A small contrastive image-text model, trained from scratch.
Data: trained on views of escape-time and Newton fractals, 145000 training examples, 11.8 epochs.
Rows from block 6 of the image encoder of a small contrastive image-text model, named by matrix and row number. Rows with one number within an expert belong to one neuron, the router's apart. Each number is 128 + 32 x the weight over its row's rms, rounded and kept within 0 to 255. All counts start at 0.
Before each expert's rows are labels from the 100 images, of 14848, where the router gives the expert most weight on average: "responds to" is what is common among them. Only what is clearly more common there than usual is listed. The data: views of escape-time and Newton fractals.
# router: router (encoder.blocks.6.mlp.router.weight, 32x96, trained with AdamW), inputs 0-95
# up: expert up (encoder.blocks.6.mlp.up, 32x96x96), inputs 0-95
# down: expert down (encoder.blocks.6.mlp.down, 32x96x96, transposed), outputs 0-95

# expert 16
responds to: burning ship; dark
router.16 [ 96 143 124 160 111 122 128 126  84 159 161 126 139 145  95 159 119 160 146 202 141 108 159  95  90 129 142 172 136 154 101  71  76 158 124 148 168  90  61 108 171 142 123 124 112  98 160 179  82 155  98  85  99 146 191 134 156  67  97  58 144 130 158  78 104 109 106  71  91 141 161 127  81 131 100 156 168 106 121 187 123  81 144 127 131 158 182  97 110 142 145 154  91 147 109 119]
up.3 [167 149 114 114 146 105 117 152 150 117 152 129 105 101 100 131 120 139 156 161 135  99  91 124 165 120 103 137 115  99  72 147 100 136 131 145 197 137 150 103 156  97  77 136 164 119 113  80 129 132  98 181  77 138 150 127  87  52 124 136 187  95 117  74 246 160  91 132 137 171 168 113 143 123 125 135 105  97 136 163 142 118 137 173  80  61  86 106  96 172 169 150 156 143 148  90]
down.3 [120 133 114  94 128 168 206  97 135 140 124 128 146  91 116  72 112  84 104 127 119 121 150  74 107 131 117 136  91  83 194 208 169 160  68 167 204 112 130 121 194 113  96 128 111 171 162  95 153 148 140 120  88 163 175 121 123 149 120  74  95 153 117 140 131 125 111 141 111 119 120 177 124 116 158 169 101 148 127 185 105 125 119  99  88 137 109 197 107 118 146  84 144 115  64 148]
up.4 [130 124 119 147 117 129 154 138 117 145 111 125 141 165 202 146 157  80 180 183 177  92 174  80 136  80 150  47 124  94 100 109 172 181 153  58 160  98 119  96  74 142 140 146 173 120 124 136 118 164 106 156 105 116 110 160 118  98 116  87 112 119 151 177 158 121 164  82 135 163  83 125  94 140 140 122 168 128 114  60  63 137  96 111 156  88 165 155 134 159 158 142  98  88 115 130]
down.4 [136 144 147 120 140  89 139 132 114  96 233  81 118 133 172 111 135 169  90 156 143 115  97 128 162 124 131 188 121  93 107 150 123 116 113 115 123 113 130 146 132 117 130 158  91 143 109 175 172 118 126 115 123 121 146  98  53 122 130  77 104 204 106 173 148  28 154 208 132 128 111 124 107 113 136 123 133 179 141 136  43 119 162 161 135  80 133 133 120 148  96 169 108  80 142 106]
up.5 [117 114 109 153 134 134 110 129 183 153 101 104 182 135 125 124 164 190 172 125 128 177  57 167 126 110 122 143 136 123 141 147 132 117 117 101 161 128 180  81 104 159 185 186 119 121  92 147 120 186 128 125 126  59  77 115 142  80 111  53 158 156 111 177  91 204 143 147 119 121 140 115 158 146 111  86 122 113  87 150 133 122 102 149 141  77 151  65  89 106  70 121 172 125 142  96]
down.5 [117 176 160 156  90 171 210 134 143 136 184 150 108 132 124 141 138 120 117  89 108 115 121  64 149 141 119  92  92 131 149 180 129 100 107 132  84 116 134 132 135 128 128  69 161 122  99 105 151 130 153 158 153 154 123 137 142  21 130  81  44 111 115 137  99 149 144 131  84 104 154 118 187  85  90  95 133 108 122 140 127 149 139 116 178 165 143 112 162  89 180 122 199  76 130 153]

# expert 12
responds to: grey; tricorn; Mandelbrot set
router.12 [166 138 176 175 123 141 186 136 142 152 172 155 130 139 169 157 116 117 173 120 110  58 101  95  75  94  78 180 158  78 163  96 113 147  76 128 118 111 132  77 145 147 162 147 182 151 146 139 114 129 149 172 101 123 159 116 146 151 150 117 117 197 126 142 171 171 140 178 102 138 133 106  61  92  81 148 125 159 141  55 133 156  99 108 164  83 125 177 123 111 135 167 149 168 104 142]
up.1 [160 135 102 148 158 174  92 135 136 133 124 107 172 145 185 127 116 132 112  92  61  57 109 185  95 116 134  93 162 126 145 124 146 105 140 100 122 175  90  90 165 174 124 111  50  84 157 208  84 128 160  92 156  73  70 102 127 163 162 133 101 141 147 144 178 155 106 167 145 132 133  94  60 125 168 111 144 140 108 113 128 188 101 113  92 137  86 132 166 127 127 118 133 124 146 162]
down.1 [147 110 163 138 117 107  95  86 113 171 143 112  50 120 163 176 146 155 102 195 131  83 142 134 139  46  98 115 138 121  94  82 195 115  72 116 133 132 105 168 128 115 144 114 186 122 131 128 153 177 169 153  95 104 110 148 129 149 143 142  83 152 155 127  96 141 123 132 123  74 146  99 109 184  77 133 198  71 116 137 104 152  96 147 115 153 133  89 142 123 202 142 161 110 130  75]
up.2 [130 105  77 163 142 146  75 111 134 128 119 123 122 139 157 119 100 125  65 171 119 135 119 114 107 107 123 183 104 128 138 102 126 114 100 149  87 168 101 149 137 183 146  98 182  76 140 131 101 103 103 145 112 172  71  89 161  71 159 165 134 140 199 123 146 144 110 120  74 105 108 126 198 163 112 100  94 149 114 127 119 138 112 141 181 194 196 193 109  78 121 144 135 187  96  89]
down.2 [140 149 141 129 148 137 103 100 138 111 163 129  94  46 135 121 113 147 182 125  84  67 167 116  78 107 154 159 176 175 113  79 119  91 143 150 136 177 155 113  71  97 129 147 148  89 174 100  96 125 172  76 118 124 126 148 121 115 111 131 150 110 236 119 175 120  90 148 214 116 140 107 128  81 123 106 119  86 151 154 119 111 162  96 156 177 126  81 112 136  93 157 136 151 137 129]
up.3 [135  96 126  89 144 158 136 153 100 127 175  94 208 131 100 107 149 128 141  62 167 130 159 106 139 193 134 100 112 146 148 129 155  66  49 100 151  91 138 165 102 171 136 149 143 144 126 115 147  95 112 100 115 121 125 127 102 106 195 119 129 118 112 152 101 124 143  90 104 145 119 115  95 147 161  22 148 188  95 124 117 157 140 115 199 163  99  97 156  96 141 186 107 150  86 140]
down.3 [166  79 129 125 119 138 116  90 121 143 174 137 107 202 138 105 100 146 123 120 171 128  81  87 149 125 111 106 119 165 174 130 107 167 183 142 183 129 105 165 150  75 108 174 163 159 115 164 151 152  88 126 106 148 110 133 112 130  84 198 123 122 124 168 149 112  49 102 157 168 118 107 103 112 137 100 108 195 109 160 133  99 103 122 151  42 117  94 115 157  87  95  54 123 161 145]

# expert 18
responds to: Newton basins of three roots; pastel
router.18 [188 112 147 118 153 141 138 167 138 166 131  84 111 117 178 115 106 184  96  89 176 157 124  87 112 122 142 186 114 120 157 127 128 132  61 174  99 173 143 118 113 163 134 100 132 174 120 117  81 121 142 136 109 118 199 128 131 132 141  70 168 141 133 173  60 187  89 171 105 145 163 160  51 110  71 182 171  90 132 139 118 151  95 156 128  96 139 150 131 136 161 142 121 135 126  70]
up.7 [ 92 154 174 162 148 103  85 138 124 139 140 209 151 130 100 106 120 147  77 129 124 110 112 128 133  64  93 130 133 129 139 145 137 156 148 149 195 103 126 135 152 109 171  99 118 151 153 157 128 104 116 106 164  96 149  68  88  72 177 107 151 146 115  58 137  85 119  75 137  90 155 138 180 144 140  85 137 137 113 180 167  76  81 121 120 130 190 153 199 127  84  83 173 141 124  94]
down.7 [158 151 185 116 100 179 138 119 127 136 139 104 105 133 177 113 163 157  58 169 124 108  74 125 170 205 106 147 130 180  97 144  91 124 110 118 138 162 103 144 105  95 138 161 203 120 108 172  88  80 143  78 114 151 113  68 166 114 105 132 195 129 102 174 113  97 166 128 131 141 131  93 139 105 142 121  81  72 133 160 121  95 146 105 117 149 107 138 106  58 112 188  99 167 123 124]
up.8 [ 75  96 110 116  88 139  89 174  70 130  72 163  88 115 149  96  76 143 156 108 147 183 112 147 152  79 155 123 124 187 103 160 181 134 132 151  82 169 125  74 106 174 145 113 104  97 149 102 126 133 136 112 138 128 173 139 143  99 101 132 138 188  89 162 123 105 116 155 164 105 143 140 145 149 124 102 177 113 136 216 143 203 102 146 119 111 124  91 118 150 128  93 166  62  84 149]
down.8 [131  94 116 121 172 117 107 153 169 128 141 138  82 161 179 156 195 120 101 193 135  60  99 160 110 114 134 115 172 117 157 121 121 136 195 146 122 147 202  85 121 137 109 151 139 179 118 157 165  93  88 109 112 104 103 110 100 111 127 138 163 109 120  89 110 169 149  87  83  82 132 100 158 132 186 150  62 178 130 134 115 158  98 151 100 132 117 143 102 159  95  37  95  97 122 131]
up.9 [140 114 117 169 154  66  86  92 103  99  96 116 151 173 155  86 202 135  75 196 113 135  99 129 135 133 146 124 135 149 181 107 140 130 158 105  38 120 101 167 120  94 125  93  83  69 150 130 115  98 150 171 184 157  82 134 152 103 158 125 124 121 110 107 134 163 156 138 163 102 116 151 123  84 130  90 152 180 175 131 167 100 100  99 147 173 136 171 131 144 124  75 144  67 155 126]
down.9 [130  44 115 111 123 114 107 126 157 100 132 127 131 119 113 198  86 153  97 165  94 136 143 120 162 137 137  79 111 135 153 131 178 135 100 107 116 114 198 119 151  82 127 137 184 154  94  89  92 101 151 124 165 183 102 167 131  99  95  82 120 135 183  72 104  98 135 118 102 196 176 109 160 177 164 126 163 144 127 118  81  88  73 150 138 134 112 155 145 101 108 107 169 137  93 202]

# expert 7
responds to: sine Julia set; cubic Julia set
router.7 [ 67 129 141 115 133 155 178 117 172 160 165 126 135 106 110 107 143 162 123 129 174 163 107 161 170 122 113 148 132 109  55 165  94  88 128 173 119 175 171 148  89  43 149 117 152  74 110 138 130 133 115 107  65 127  85 102  98  90 121 144 113 127 149 161 147  80 207 159 158 114 137 123  95 165 135 132 154 112 111  88 104  55 155 121  79 132 154 161 162 186 155  92 161 137 139 116]
up.7 [144 128  81 159 102 148 131  96 135 100 144 136 138  90 170 119 129 121 122 134 150 154 158 124 124  83 123 101 190 133 184 107 145 132 129 158 159  99  76 156 109 120 104 100  73 140 227 136 131 134 166 124 135 135 103 104  85 142 124 115 200  92 133 120 118 143  74 149 175 151  48 158  61 120 179 183 117  82 135 135 159 128 139 164  94 147 104  59 122 139 115 172  95 133  84 174]
down.7 [111  87 149 119 133 111 168 125 139  91 163 103  88 150 139 111 125 137  71  86 109 217 160 119 208  40  95 158 188  92 106 120 194 115 116 138 134 133 142 141 173 130 144 172 117 102 141 174 130 104 143 143 137 173 133 162  61  91 137 119 107 130  73  99 148 122 110 100 109 108 134 135 153 147 190 112 156  98 151 184 133  82 165 129  70 106 151 107 144 147  91 148 111 114  99 132]
up.8 [168 137 168 180 142 133 104  42  92 164 106 132 102 145 121 120 106 164 162 139 115 129 140 124 147 114 112  58  96 131 133 129  95 166 120  99 147 114 113 116 134 111 109  84 149 158 168  89 133  65  82 129 187 127 107 110 132 152 115 138 118 145 150 140 113 177 175 160 123 180 135 185 137 118  67 171  86 109  60 126 100 131 250  76 144 131 146 138 149  96 111 124 141 132 129 112]
down.8 [ 92 108 187  71 181 112 142  65 156  84 127 100 162 137 110 105  94 133 148 188 170  95 161 121 157 163 164  89 166 147 110 151  80 140 155 175  78 110 166 145 110 154  88 117 110 125 164  60 135 161 125 131 127 134  99 127 181 126 116 139 169 144 124 148 122  88 173 100  63 160 135 132  96 136 126 156  70 182 102 153 115  91  97 128 104  95 140 130  53 109 140 131 135 161 179 102]
up.9 [122 112 146 156 198 123 216  81 158 121 100 179 152 103 101 107  90 156 102 109 173  82 234 111 138  80  92 122 180 163 143  46 126 122 121 150 132 124 154 113 174 170 143 155  90 111 153  87 105 143 114 103 134 106 112 144  50 164 139 105 121 126 122 111  82 126 137  99 186 130  96 161 131 143 151 129 150 102  88 156 139 148 146 141 128 138 117 105 124 126  93  92 169 121  90 135]
down.9 [121 134 106 179 117 144 204 135 145  94  66 132 158  95 162  92 118 167 180 143 103 175 160 105 136 138 164 154  58 143 122 109 103 146 196 134 164 108 131 142  56 164 129 111  72 163 124 113 101 136 132 124 131 100 150 149 118  82 141 157 133 109  98 167  49 138 136  78 156 105 114 138 117 136 108 159  65 126  92 158 194 124 103 128  73 129 195 114 166 104 100 106 133 156 119 133]

# expert 0
responds to: Julia set; cubic Julia set
router.0 [118 125 123 211 133 115 105  73  73 131 124 139 128 107 162 132 189  75  81 131 154 141 119 134  87 174  89 136 143 140 154 153 129 115 104 106 121 103 136 130 153  80  79 189 160  59  95 133 121  77 142 107  94 141 173 128  99 111 120 123  87  86 140 111 172  96 122 151 136 145  86 184 186 162  70 108  99 134 131 124 130  68 166 151 114 153  81 135 139 199 110 115 169 153 153 160]
up.10 [100 182 209  90 168 105  84 135 104 166 147 143  84 142 114 101 125 175 142 145  72 111 150  69 151 152 129 125  65 161 128 140 115 154 158 124 147 117 116  71 194 165 142 178 165 130 138 111 126  29 165 120 129  86 109 171 143 106 151 117 141 134 132  88 132 104 110 115 160 151 141 118 119  99 125 165 135 135 129  91  56 145  66 132 122 120 124 103 104 130 133 125 163 102 164 204]
down.10 [114 188 142 107  97 157 143 142 114 122  98 118 201 111  71 152 168 119 126 110 145 138 114 144 136 128 113 148 100 113 157 100 122 172 119 147 175 118 135 178 131  84 132 130  84 111  34 143  61  98 142 168 106  88 192 170 119 101 115 147 103 104 174 164  93  95  93 114 112 139  72 102 144 114 163 103  91 184 187 135 135 136  95 139  77  90 113 136 116 180 165 153 152 112 154 182]
up.11 [162 123 133 115 164  80 136 107 120 174  75 113 159 146 135 101 153 112  67  86 138 117 143 120 106 161 116 177 102  70 178 158 104 126  83 120 117 143 107 104 112 108 134 162 138 102 173 130  98 145 157  46 189 106 143 215 166 158 160 100 121 112 125 153  98 189 110 135 117  76 147 154 128 104 144 184 100  92  95  66 147 120 185 137 105 153  93 100 166 151 114  92 164 149 110 142]
down.11 [146 144  56 104 162 156 202  53 134 115 147 164 128 160 141  92 121 102 153 143 148 147 118 127 113 175 115 110 161 168 120  84 160 167 190 119  82 110 137 131  36 171 214 148 127 128 158  95 119 132 159  90 114 138 112 189 108 118  70 166 149 120 118 110 139 116 129  95  83 141 148 141 129 157 104  69 133 157  57 136 110 164  92 104  99 154 113 104 123  95 122 135 115 131 141 137]
up.12 [ 33  96 137 108 162 115 165 157  96  85 100 173  67  71 133 160 125 120 111 160 107  89 156 134 107 155 158 192 175 148 177  95 108 141 124 130 161 100 118 168 155 109 137  90  86 178 124 118 129  43 160 186 135  97 129 126 127 125 178 128 114 123 156 121 105 141 140 144  96 160  96 125 159 149 146 185 132  92 104 166 115  80 148 152 131 119 140 127 137  76  69 165 157  87 135 149]
down.12 [117 120 115 158 140 104 164 167 175 155 121  99 136 110  85 190 135  99 141 141  87 124 166 104 115  98 117  94 141 207 105 159 133 157 142 203 125 107 118 105 130 138 103 187 148  87 137 137  70 124  98  87 169 197 138 147 121 143  47 137 100 113 130 155 107 170 107 157 160 125  98  80 112  47 115 108  93 149  88 155 146 168 108  88 141  72 145 159 139  76 127 146 138 150 165 138]

# expert 11
responds to: tricorn; pastel
router.11 [157 145 149 136 133 105  96 115 128 140 179  91  77 132 170 117 133 106 141 128 144  77  99  86  66 101 166 121  97 128  87 101 121 129 104 108 156 183 110 151  76  65 108 121 174 153 198  66 102  95 165 175 132 179 104  92 166 138 138 142 110 184 147 139 128 147 103 122 109 143  99  83 118 124 125 123 191 136 152 124 130 108  95 210 176 129 164 121 162 151  97 171  88 108 159 173]
up.3 [104 108 116  98 150 142 128  64 103 147 155 182 127 150 108  60 179 151 155 164 148 115 103 137 169 130 120 101  85  92 152  74 149 148 128 147  89 142 128 147 105 161 148 148 196 136 102 171 167 111  87 143 145 100 175 162 100 166 181 157 136 121 130 103 181 136 158 135 201  58 118 124 185  89 134 136 114  89 146  89  87 144 113 124 139  98  94  59 113 100 131  89 131 117 124  66]
down.3 [138 102 147  84 116  82 104 122 147 116 102 127 156 117 136 136 151 133 141 150 118 106 148 138 122 137 122  76 107 193  78  58 169 158  91 120  90  83  95 180 140 132 125 158 148  80 101 141  86 112 202 159 154 123 110  96 185 121 167 163 132 132 145 125 124 136 135  39 120  82 158 160 105 146 167 185  93 153  99  87 110 140  97 125 127 137 207 164 134 203 147 114  85 118 103 133]
up.4 [136 149 145 177 146 178 175 140 147 203 108 167  54 127 114 102 115 103 147 166 108 116 151  88 146 126 162 114 154  89 121 144 167 126 146 188 107 158 122 189 179 120  95 112 101 135 114  92  82 161 155  89  63 121 121 104 121 144 109 172 193 123 135 135 124  65  62 152 162 151 129 133  87 155  97  69  80 167  88 127  91  98 159 122 117 126 151  95 142 157 136 124  82 133 130 101]
down.4 [135 180 126 127 152 141  54  96  49  73  97 121 127 157 150 153 144 107 118 185 170 185 148 135 123 172 114 163 139 120 137 174 103 150 144 172  60 140  95 136 125 113 108 114 121 165 173  90 185 103 133 177 117 105 155 150 180 111 104 136 133  85  84 108 115 157 163 184  85  78 111 115 119 171 119 141 130 106 141  58 109 131 114  78  88  77 126 130 103 149 146 135 141 107 120 183]
up.5 [ 61 134 117 116 104 162 132 155 128 136 135 148 125 118  99  93 114 184 134 170 156 166 171 118  71 126  99 150 111 124  71 145 136 104 148 122 172 150 134 125 105 112 109 195  69 154 150 143 139 206 155 123 143  89 140 114 130 186 115 158 141 109 137 106  46 191 196 162 128 135 186 109 166 113 114 175 151  97  78 100 148  77 126 114 107 143  99 137  85 102 150  84  98 109  82 122]
down.5 [166 105 143 130 168 132 165 191  92 154 121 152  77  52 120  79 120 169 113 160  96 151 144 151 139 146 128  70 109  96 160 107 195 100 145 122  81 104 139 181 146 130 146 130  97 136 116  78 188 172  78 118  88 140  99 158 110 172 114 134 139 107 105 140 136  69 108 148  97  93 144 157  86 167  84 144 165 179 141  91 139 127  94 155 113  85 158 148  82 203 139 156 125 109 121 125]

# expert 25
responds to: Newton basins of three roots; earthy
router.25 [118 204 131 156 137 170 167 140 188 129 134  99 170 147 155 190 133 135 178 114  80 183 133 141 130 165  96 165  93 113  98 165 130 116 106  98 145  79 188 159 155  91 144 102  80 136 146 101 159 162 160 137  53  91 144 158  97 107  87 107  90 120 124 130 138 151 135  87 116 109 132 125 139 125 148  62 136 126  86  83  68 130  87 141  87 131 174 120 121  83 102 147 154  84  79 104]
up.1 [ 41 113 147 130 110 122 104  99 119 104 120 118 180 152 124  68 106 122 171 156  98 163 164 102 111 204 123 114 149 171 162  62 143  90 145 148 160  83 117 135 140 134 149 141 129 129 135 117 113 159  95 101 119  94 145 106 112 180 173 195 116 170  92 102 109  79 137 106  95  94  87 128 154 139 171 141 126 109 189  96 119 139 178 135 129 164 173 140 125 179  63 144  73 116 101 172]
down.1 [143  88 107 135 134 145 149  54 115 120  63  85 141 143 146 146 134 145 132 131 137 112 119 129 147 113 168  81 144 102  97 122 217 160 139  66 134 143 149  57 123 157  82 125 108 107 127  98  62  90 141 186  68 144 114 174 106 109 165 105 180 124 163 142 159 127  82 134 122 139 132  99 110 149 167 149  79 211 180 101 116 164 141 130 103 137 122 165 152 150  97 115 117 116 189 133]
up.2 [104  82  99 155 118 149 171 154 121 119  85 110  98 133  80 115 143 151 141 101 102 100 134 138 104  66 158 134 181 183 116  99 150 125 111 155 134 175 140 170  88 109 135 136 163 107 165 122  89  73  82 136 136 150 108  73 166  77 155  32 182 125 135 168 105 135 128 192 155 100 102  68 120 161 129 176 113 164 148 131 117 140 155 122 137 121 126  72 170  88 121 148 135 130 105 201]
down.2 [139  67 124 175 156  99 100 153  98 116 112  95 121  86 101 199 149 153 171 101 136 129  93 147  74 103 189 208 115 213 173 115 121 149 120 156 151 155 128 126 106 109 128 103  95 122  99 116 174 113  79 109 149  77 143 139 108 103 130 134 132 103 113 153 120 189  96  79 107 117 140 127  86 112 113 187 164 154 139 132 151 139 153 197 157  75 132 115 146 136  62 113 166  95 111 119]
up.3 [127 110  59 168 189 114  93 167 135 121 117 161  73 115 150 154 124 144 176 132 107 109 162 141 126 180 180  83 164 137 113 131 119  52 106 137 129 146 163 176  55  94 100 157  93  80  84 112 117 129 142 130 141 114 110 125 141 108 110 121  88  99 135 140 148 157 179 122 147  88 137  97 125 113 127 182  86 198 162 105 127 168 101  56 116 149 108 108 175 177  92 167 122 107 151 166]
down.3 [126 174 163  91 108 137 128 143 142 132  85 140 136 161 139 110 127 156  97 180 153 123 106 125  82 130 244 122 118  87 144 116 127 139 150 144 153 113  85 149 144 136 148  63 154 103 156 108 117 135 151 136 160 113 129 158  60 192 118  72 145 183 158 150 171 124 123  82  94 132 138 158 157 150  83 113 123 116 100 105  85 198 142 129 151 103 110  86 129 146 136 118 120  28  77 111]

# expert 5
responds to: burning ship; tricorn
router.5 [ 97 137 132 121 117 137 120 135 122 158 171 195  61 154 204 120 133 162 123 119 151  83 133 135  63 147 150  99  74 158 207 137 128 125  87 167 105  88 125 156  80  91  86 110 127 153 110 175  83 148 156 126 149 146 139 153 126 130 130  92 157 124 123 175 134 173 131 154 180 115 141 152  98  98  82 170 140 120 130 112  68  78 179  46 158 121 124 139 112 136 149 158  92 160 154 105]
up.4 [138 126 133 140 180 154 182 137 150 114 116 145  67 130 180  74 156  69  98 137 205 108 188 150 170 124 129 120  88 121 121 159 120 158  99 179 169 141  89 134 168 113 117 171 157 115 129 114 174 150  84 153 147  76 126 101  53 153 146 203 122 126 158 163  85  93 123  78  91 167 108  66 152 127 134  99 103 119 142  90 157 140  98  87 133  94 147 119 105 107 146 102 113 122 105 119]
down.4 [140 139  77 123 158 145 106 148 143 102 134 126 119  97 189  84 118 130  98 151 178 145 165 153 124 172  93 182  93 113  95 171  54 150 112 154 138  61 142  70 139 130 145  90 104 111 115 172 129  90 185 132 147 169 210 118  97 143 101 170 180 118 141 135 127 137  91 120  84  96  94 126 158  58 124 134 142 116  82 129 150 116 155 131  98 181 115 125  92 118 168  87 162  85 127 169]
up.5 [ 41 122 145  95 145 113 143 125 136 142 124 107 143  81 149 142  64 137  80  95 135 192 138  57 102 166 103 119 105 126  94 162 164  79 120 174 167  72 134 152 164 103 149 137 152 146 118 123 180 143 178 107 201 114 168 159 151 112 132 128 118 126 154  92 128  75 126  66 136 160 171 161 158  97 155 100 158 155 115 146 153 131 142 177 134  92 101 141 184 104 119  98 104  71 146 118]
down.5 [132 126 233 107 130  99 115 166 108  92 121  99 143 100  84 185 113 100 106 159  95 110 102 103 185 125 186 140 180  84 140  93 118 142 173 139  43  94 142 132 103 130 123 156  96 112 175 108 120 121  76 110 136 182 139 128 101 116 126 103 147 131 183 193 151  89 115 163 120  79 106 143 141 169 126  94 144 110  97 143 135 164 101 138 106 112 141  68 112 162 134 152 151 196 118 154]
up.6 [123 151 138 166 110 187 150 149 136 126 149  99 124 133 112 103 159 186 132 156 151 143 171 157 105 117  75 102  93  87 105  72 171 199 123 104 100 110  87 182  97 144  93 149 121 118 124  68 127 138 138 182 103 181 114 111 128 164 126 109 124 125 100 142 149 158 136 109 147  92  57 139 134 123 146 115 105 180  92 186  85 112 124 178 170  73 115  83 116  39 144 174 153 112 114 117]
down.6 [142 114 111 124 142 137 165 106 143 103 167  92 133  96 121 143 124  90 114 100  79 153 101  87 108 134 179 142 150 136  91 131  94 183 190  57 215 119 106 115 163 142 124 154  92  95  74 112 182  95 122  99 109 103 141 126 119 182  98 173 117 163 190 123 127 136 112 168  70 153 121 131  69 171 124 171  97 173 121 161  71  98 146  83 143  94 146 148 150 160 148 106 166 100 108 152]